From a checkpoint of a small self-supervised image encoder.
Model: arch convnext, depths [3, 6, 6].
Training: normuon at rate 0.0093, 18000 steps, batches of 256.
Data: trained on patchworks of several textures, 72500 training examples, 63.6 epochs.
Rows from block 10 of a small self-supervised image encoder, named by matrix and row number. Rows with one number belong to one neuron. Each number is 200 + 30 x the weight over its row's rms, rounded and kept within 0 to 999. All counts start at 0. After the name is the row's rms in percent of the matrix's.
After each neuron's rows are labels from the 100 images, of 14848, where the neuron reaches its highest value: "lies over" is the class under the peak. Only what is clearly more common there than usual is listed. The data: patchworks of several textures. In brackets: how many of the 100, against the usual share in percent.
# fc1: MLP up (model.blocks.10.mlp.fc1.weight, 768x384), inputs 192-255
# fc2: MLP down (model.blocks.10.mlp.fc2.weight, 384x768, transposed), outputs 192-255

fc1.670,110,189,236,190,198,204,191,167,186,202,242,160,185,229,189,168,196,168,144,133,174,184,236,178,217,173,217,229,120,192,239,173,159,205,212,246,210,196,154,201,224,137,229,209,233,215,157,130,221,181,172,192,184,182,207,133,166,227,214,217,231,181,162,192,204
fc2.670,096,200,181,181,188,155,162,201,171,180,137,172,232,181,242,190,189,157,156,200,167,231,202,209,194,250,222,265,211,178,219,249,228,210,185,147,187,161,190,147,143,171,233,226,129,168,146,199,172,244,183,246,188,208,207,170,141,184,240,222,230,175,253,176,152
lies over: mosaic (34 vs 3.1)

fc1.610,120,158,162,179,277,196,232,209,182,215,165,208,171,173,172,189,173,212,200,213,204,232,209,194,203,169,194,176,248,212,215,204,200,242,248,225,174,200,239,204,182,223,249,147,216,198,181,234,181,180,216,223,180,202,202,196,206,177,284,210,215,194,155,230,223
fc2.610,137,264,194,216,198,219,153,192,169,171,240,194,218,182,178,217,226,219,232,178,144,201,179,211,214,182,170,216,202,222,203,211,254,271,199,233,185,208,208,231,228,214,203,159,193,230,209,218,215,180,221,153,204,188,200,126,170,163,202,234,226,206,227,224,97
lies over: dotted (60 vs 3.1)

fc1.491,089,245,145,195,170,233,201,235,173,270,247,241,165,180,202,174,216,206,241,171,164,188,213,164,182,190,209,199,212,231,246,232,214,212,160,218,207,137,168,176,180,233,180,239,213,202,194,189,188,169,222,251,196,180,237,207,204,241,207,197,118,221,228,181,192
fc2.491,092,152,174,183,223,202,234,250,209,180,253,218,170,212,207,163,192,232,172,182,184,255,189,211,219,207,128,205,150,181,175,231,214,246,196,272,193,188,221,201,171,221,201,226,221,183,214,255,199,192,236,225,194,239,187,168,218,190,199,192,214,158,180,210,227
lies over: crosshatched (27 vs 3)

fc1.706,100,275,245,174,306,179,185,155,261,189,192,184,204,219,189,149,178,190,228,219,215,124,232,169,260,166,211,226,231,201,166,192,220,162,171,177,154,219,175,242,185,230,213,239,126,226,222,238,200,156,188,198,177,181,185,210,253,202,183,201,175,179,191,220,157
fc2.706,087,251,139,223,204,227,171,179,169,162,199,188,207,241,177,180,210,225,198,224,143,221,191,210,179,158,192,222,162,156,222,217,222,200,225,228,164,182,228,184,276,194,281,221,283,162,216,142,197,204,172,199,170,163,224,201,248,178,240,192,227,211,168,147,188
lies over: crosshatched (66 vs 3)

fc1.216,095,207,199,229,214,212,198,213,203,206,173,211,213,218,221,178,217,211,222,220,205,257,235,209,199,194,205,219,213,201,168,202,197,162,217,204,152,258,220,189,181,178,222,250,269,193,188,180,211,241,182,179,185,206,203,235,192,192,177,191,263,142,166,126,212
fc2.216,101,191,136,212,185,216,220,213,229,186,245,155,207,221,152,210,183,217,241,224,180,209,206,188,207,209,151,230,233,246,257,206,178,211,214,215,158,152,206,238,173,193,205,195,166,160,219,169,230,187,160,203,221,229,209,197,213,151,232,252,196,231,160,128,147
lies over: plain (52 vs 3.2)

fc1.359,092,124,193,248,190,182,192,224,191,197,226,231,175,236,218,161,187,149,216,210,217,190,184,192,226,213,223,256,204,263,146,226,195,205,244,202,225,208,152,162,187,215,227,211,186,161,188,241,155,172,194,218,193,219,186,256,212,195,188,153,233,200,240,191,189
fc2.359,095,200,190,197,207,165,247,185,178,205,243,202,183,168,273,199,187,192,242,182,212,214,160,280,231,202,204,170,180,173,192,212,212,267,207,130,241,234,207,150,187,203,199,157,216,228,192,179,157,166,146,155,196,151,152,221,143,222,168,218,188,221,183,239,211
lies over: mosaic (41 vs 3.1); camouflage (25 vs 3)

fc1.632,089,185,239,136,162,159,229,205,141,203,292,208,180,193,199,178,221,278,150,153,221,213,200,184,188,158,165,172,203,238,173,205,203,185,135,202,172,191,180,173,210,208,191,222,187,186,227,221,187,248,166,181,141,185,197,186,217,199,161,163,158,243,221,178,149
fc2.632,093,208,192,184,175,154,205,202,193,219,192,264,224,234,180,220,163,187,230,179,209,157,221,173,202,178,184,166,176,206,221,213,213,201,185,201,222,196,225,162,193,190,300,197,244,169,190,220,170,174,144,205,174,229,205,201,223,224,260,148,226,200,186,170,165
lies over: crosshatched (26 vs 3)

fc1.699,108,208,256,181,217,178,189,188,222,200,244,203,212,117,175,193,229,200,262,144,199,177,228,189,187,240,238,180,215,168,220,224,163,208,187,212,203,182,178,193,200,204,256,214,228,199,224,187,187,148,213,180,189,205,232,184,210,188,258,178,226,224,202,229,170
fc2.699,122,186,226,148,255,244,188,157,189,201,191,236,194,187,181,207,170,201,171,190,241,174,233,259,175,177,201,214,181,242,172,242,226,150,207,180,161,168,213,218,218,186,161,170,216,236,208,214,183,215,191,220,191,211,234,167,182,229,179,151,156,246,151,159,190
lies over: dotted (49 vs 3.1); spotted (27 vs 3.2)

fc1.272,088,225,213,240,233,185,243,140,216,164,158,232,222,213,186,218,158,171,194,131,215,218,181,216,227,214,203,231,229,200,204,171,175,234,247,220,154,161,204,99,160,206,168,235,182,234,195,199,245,200,236,204,242,200,211,247,204,171,225,214,156,199,203,216,207
fc2.272,097,202,214,180,193,241,171,196,214,146,226,230,183,191,208,219,256,200,195,156,150,196,164,137,187,211,156,217,181,180,213,161,214,223,223,184,216,188,211,236,250,256,249,192,166,160,223,262,247,200,211,194,253,201,220,205,205,199,170,156,221,208,232,181,175
lies over: dotted (25 vs 3.1)

fc1.462,094,220,191,194,168,186,237,176,245,221,189,194,218,187,208,175,210,135,253,236,219,209,205,225,234,171,204,203,262,186,158,201,158,176,199,215,193,200,166,151,200,186,202,162,176,248,165,249,160,170,143,202,183,187,150,189,186,197,206,129,215,233,183,239,190
fc2.462,108,204,187,180,142,226,164,158,121,197,215,173,209,162,216,212,208,221,212,204,198,193,220,169,229,205,178,212,191,188,138,190,182,209,217,254,218,221,230,175,155,220,163,204,138,182,220,211,175,235,212,255,211,200,226,228,204,199,194,192,221,231,193,189,224
lies over: plain (57 vs 3.2)

fc1.116,091,218,224,259,158,189,203,267,242,253,251,199,183,240,240,257,157,195,214,233,216,184,196,220,183,199,206,205,181,201,191,206,243,210,217,205,181,172,225,173,209,211,219,209,182,204,177,230,185,216,234,216,193,228,184,185,204,259,190,173,232,176,181,170,230
fc2.116,105,139,212,193,217,207,216,187,178,165,204,250,198,213,194,161,242,200,207,194,188,221,220,214,188,194,161,224,184,200,158,226,133,204,193,226,215,219,196,205,261,285,155,219,195,225,243,195,220,174,132,192,230,234,208,218,198,162,144,207,155,211,201,220,167
lies over: plain (76 vs 3.2)

fc1.293,090,171,244,214,167,206,177,181,233,210,274,247,217,182,215,222,275,213,219,199,192,246,207,184,164,216,186,203,178,143,203,213,209,198,92,219,167,249,185,162,203,174,186,228,204,155,209,154,268,207,205,186,201,178,160,160,196,153,193,212,209,219,208,218,212
fc2.293,101,224,189,244,195,152,260,152,212,226,238,215,268,192,197,240,243,217,220,163,175,204,184,228,174,187,172,248,219,202,178,169,131,202,154,270,221,181,170,204,223,172,241,179,199,243,176,239,177,213,204,203,139,205,142,187,212,195,192,174,213,253,166,168,188
lies over: plain (28 vs 3.2)

fc1.35,095,149,211,226,187,203,171,221,182,196,215,218,206,190,191,187,229,242,184,202,216,200,193,182,211,168,220,211,216,184,253,194,217,147,199,194,179,219,137,189,176,217,208,164,195,210,204,214,197,167,146,217,192,175,215,255,201,210,184,145,256,190,242,146,216
fc2.35,090,120,206,186,178,199,188,205,185,202,198,192,168,198,220,212,186,186,203,143,208,221,200,193,257,154,233,183,218,215,167,185,163,149,212,199,171,247,160,153,142,198,200,173,166,150,167,200,155,189,163,171,219,223,200,255,158,179,215,179,227,145,240,226,214
lies over: crosshatched (25 vs 3)

fc1.256,098,178,165,272,238,232,153,190,200,186,203,232,164,193,190,215,243,173,185,165,202,252,228,182,149,163,196,236,202,206,221,222,230,198,210,202,198,192,195,241,154,201,227,217,249,176,179,188,226,195,226,218,177,167,176,215,183,176,234,193,198,231,224,140,192
fc2.256,091,207,220,149,192,180,233,225,204,180,176,136,204,225,175,203,223,203,182,249,215,160,202,222,195,187,202,227,218,212,190,211,199,207,180,226,217,219,216,210,235,216,169,204,184,198,187,252,263,190,192,195,140,190,209,120,185,236,181,230,224,168,189,171,213
lies over: dotted (28 vs 3.1); spotted (25 vs 3.2)

fc1.248,103,248,167,183,233,195,254,153,235,186,196,233,204,162,168,174,195,239,220,173,223,220,137,168,155,242,179,200,235,202,135,190,182,193,164,145,207,186,220,175,192,182,183,195,199,202,172,179,218,171,147,225,189,218,146,208,244,209,286,202,225,212,284,193,174
fc2.248,101,188,213,201,201,225,164,202,198,230,150,207,212,237,137,220,176,206,220,197,210,267,171,185,196,234,177,231,203,220,187,228,218,251,208,149,153,181,185,174,158,255,176,234,200,265,187,134,199,231,182,168,196,166,221,196,216,201,192,103,163,205,198,235,116
lies over: crosshatched (93 vs 3)

fc1.209,106,136,247,250,168,234,194,241,197,170,218,127,168,180,221,180,184,224,213,183,238,226,137,221,219,233,231,158,231,191,184,181,231,216,179,203,205,181,194,200,204,197,206,199,204,177,204,178,200,215,253,154,206,196,220,218,219,223,203,166,226,202,236,140,214
fc2.209,082,206,250,209,215,225,178,233,188,124,253,204,237,183,237,175,240,157,173,237,162,192,203,211,214,214,200,177,218,215,208,170,214,202,203,166,199,178,149,234,244,185,175,160,222,150,213,199,167,223,196,197,173,191,205,192,183,213,210,208,208,170,179,182,186
lies over: plain (46 vs 3.2)

fc1.179,103,173,156,215,268,218,148,170,158,184,224,197,209,180,226,163,200,165,217,166,185,193,165,200,206,236,160,213,240,185,168,169,184,178,240,167,213,206,203,165,170,186,196,188,249,252,177,174,220,202,144,218,212,202,224,258,207,216,224,165,223,203,201,199,143
fc2.179,113,199,204,228,138,166,195,169,161,225,111,213,221,236,270,162,180,181,152,166,160,208,149,195,185,219,245,219,222,198,198,182,144,177,207,199,214,167,173,193,188,207,206,156,181,274,185,235,197,200,146,243,218,207,202,192,268,227,174,190,201,216,139,223,150
lies over: crosshatched (60 vs 3)

fc1.2,108,242,221,174,238,275,169,150,250,189,254,225,197,211,191,166,215,165,215,201,241,116,186,198,253,262,223,174,254,192,241,183,236,228,197,153,227,166,177,252,194,198,173,210,184,232,208,213,231,154,205,227,172,246,247,162,187,176,164,205,218,189,187,190,216
fc2.2,096,181,206,203,185,200,214,190,200,223,183,183,187,204,213,197,162,235,215,181,244,197,192,171,208,211,223,182,191,176,189,175,175,150,159,213,171,168,187,184,177,244,179,200,231,259,214,170,199,203,227,205,156,161,232,216,202,142,168,212,161,217,258,232,177
lies over: crosshatched (91 vs 3)

fc1.13,088,246,160,222,177,186,278,181,275,221,157,236,204,191,196,162,187,265,175,150,237,228,216,173,227,198,161,156,233,198,192,154,230,190,185,203,224,243,151,202,211,195,237,173,181,202,225,205,160,237,217,168,246,212,177,190,236,131,231,240,220,174,184,201,162
fc2.13,095,133,201,179,135,199,212,184,164,211,230,223,175,187,171,213,190,175,191,146,200,215,202,190,181,161,201,244,224,172,214,200,178,173,165,206,225,206,191,243,227,178,278,194,147,199,208,199,140,200,221,234,198,189,186,204,241,215,159,207,233,226,216,196,182
lies over: dotted (27 vs 3.1)

fc1.212,102,132,202,206,210,246,173,234,211,227,194,237,212,161,169,174,256,207,151,166,211,225,216,231,221,231,239,229,235,189,210,161,193,220,191,199,174,163,144,214,188,220,196,187,226,221,213,249,193,190,200,185,172,165,172,170,223,198,231,230,194,227,204,186,193
fc2.212,123,198,182,230,206,247,204,200,158,172,255,185,198,107,173,225,187,260,223,195,173,225,190,161,165,181,174,194,199,191,204,204,243,234,184,210,186,196,258,255,181,172,170,192,189,247,182,203,212,168,219,175,180,185,193,175,187,204,163,192,189,241,199,206,152
lies over: dotted (56 vs 3.1); studded (34 vs 3.1)

fc1.695,092,170,207,239,161,155,180,250,223,210,171,208,224,167,185,147,151,222,172,155,237,188,182,183,214,206,213,224,163,249,209,151,261,223,278,202,220,147,225,219,195,146,199,225,250,200,184,183,201,195,236,196,199,198,169,253,259,213,199,219,186,137,175,224,174
fc2.695,099,185,159,181,170,216,210,214,149,259,220,168,215,239,209,150,167,184,183,245,205,202,261,203,230,210,145,277,199,200,205,220,226,210,178,161,182,197,166,265,210,183,215,222,183,157,206,244,171,164,285,169,200,209,184,200,234,195,176,217,217,159,156,193,177
lies over: dotted (42 vs 3.1); studded (30 vs 3.1)

fc1.232,100,226,190,158,237,226,233,245,242,240,255,211,172,217,206,196,189,265,243,225,192,261,187,204,189,258,191,220,202,174,222,178,172,191,184,182,209,271,175,198,199,227,222,177,213,212,189,165,207,225,243,207,184,201,229,158,216,217,241,177,154,156,244,232,221
fc2.232,096,278,208,239,184,175,186,177,252,185,175,186,221,162,214,179,258,226,212,198,170,232,220,211,210,232,212,243,173,215,191,236,192,222,203,195,216,194,221,206,239,253,195,215,200,226,222,164,173,142,175,248,212,190,266,219,213,172,219,218,227,184,200,192,167
lies over: plain (60 vs 3.2)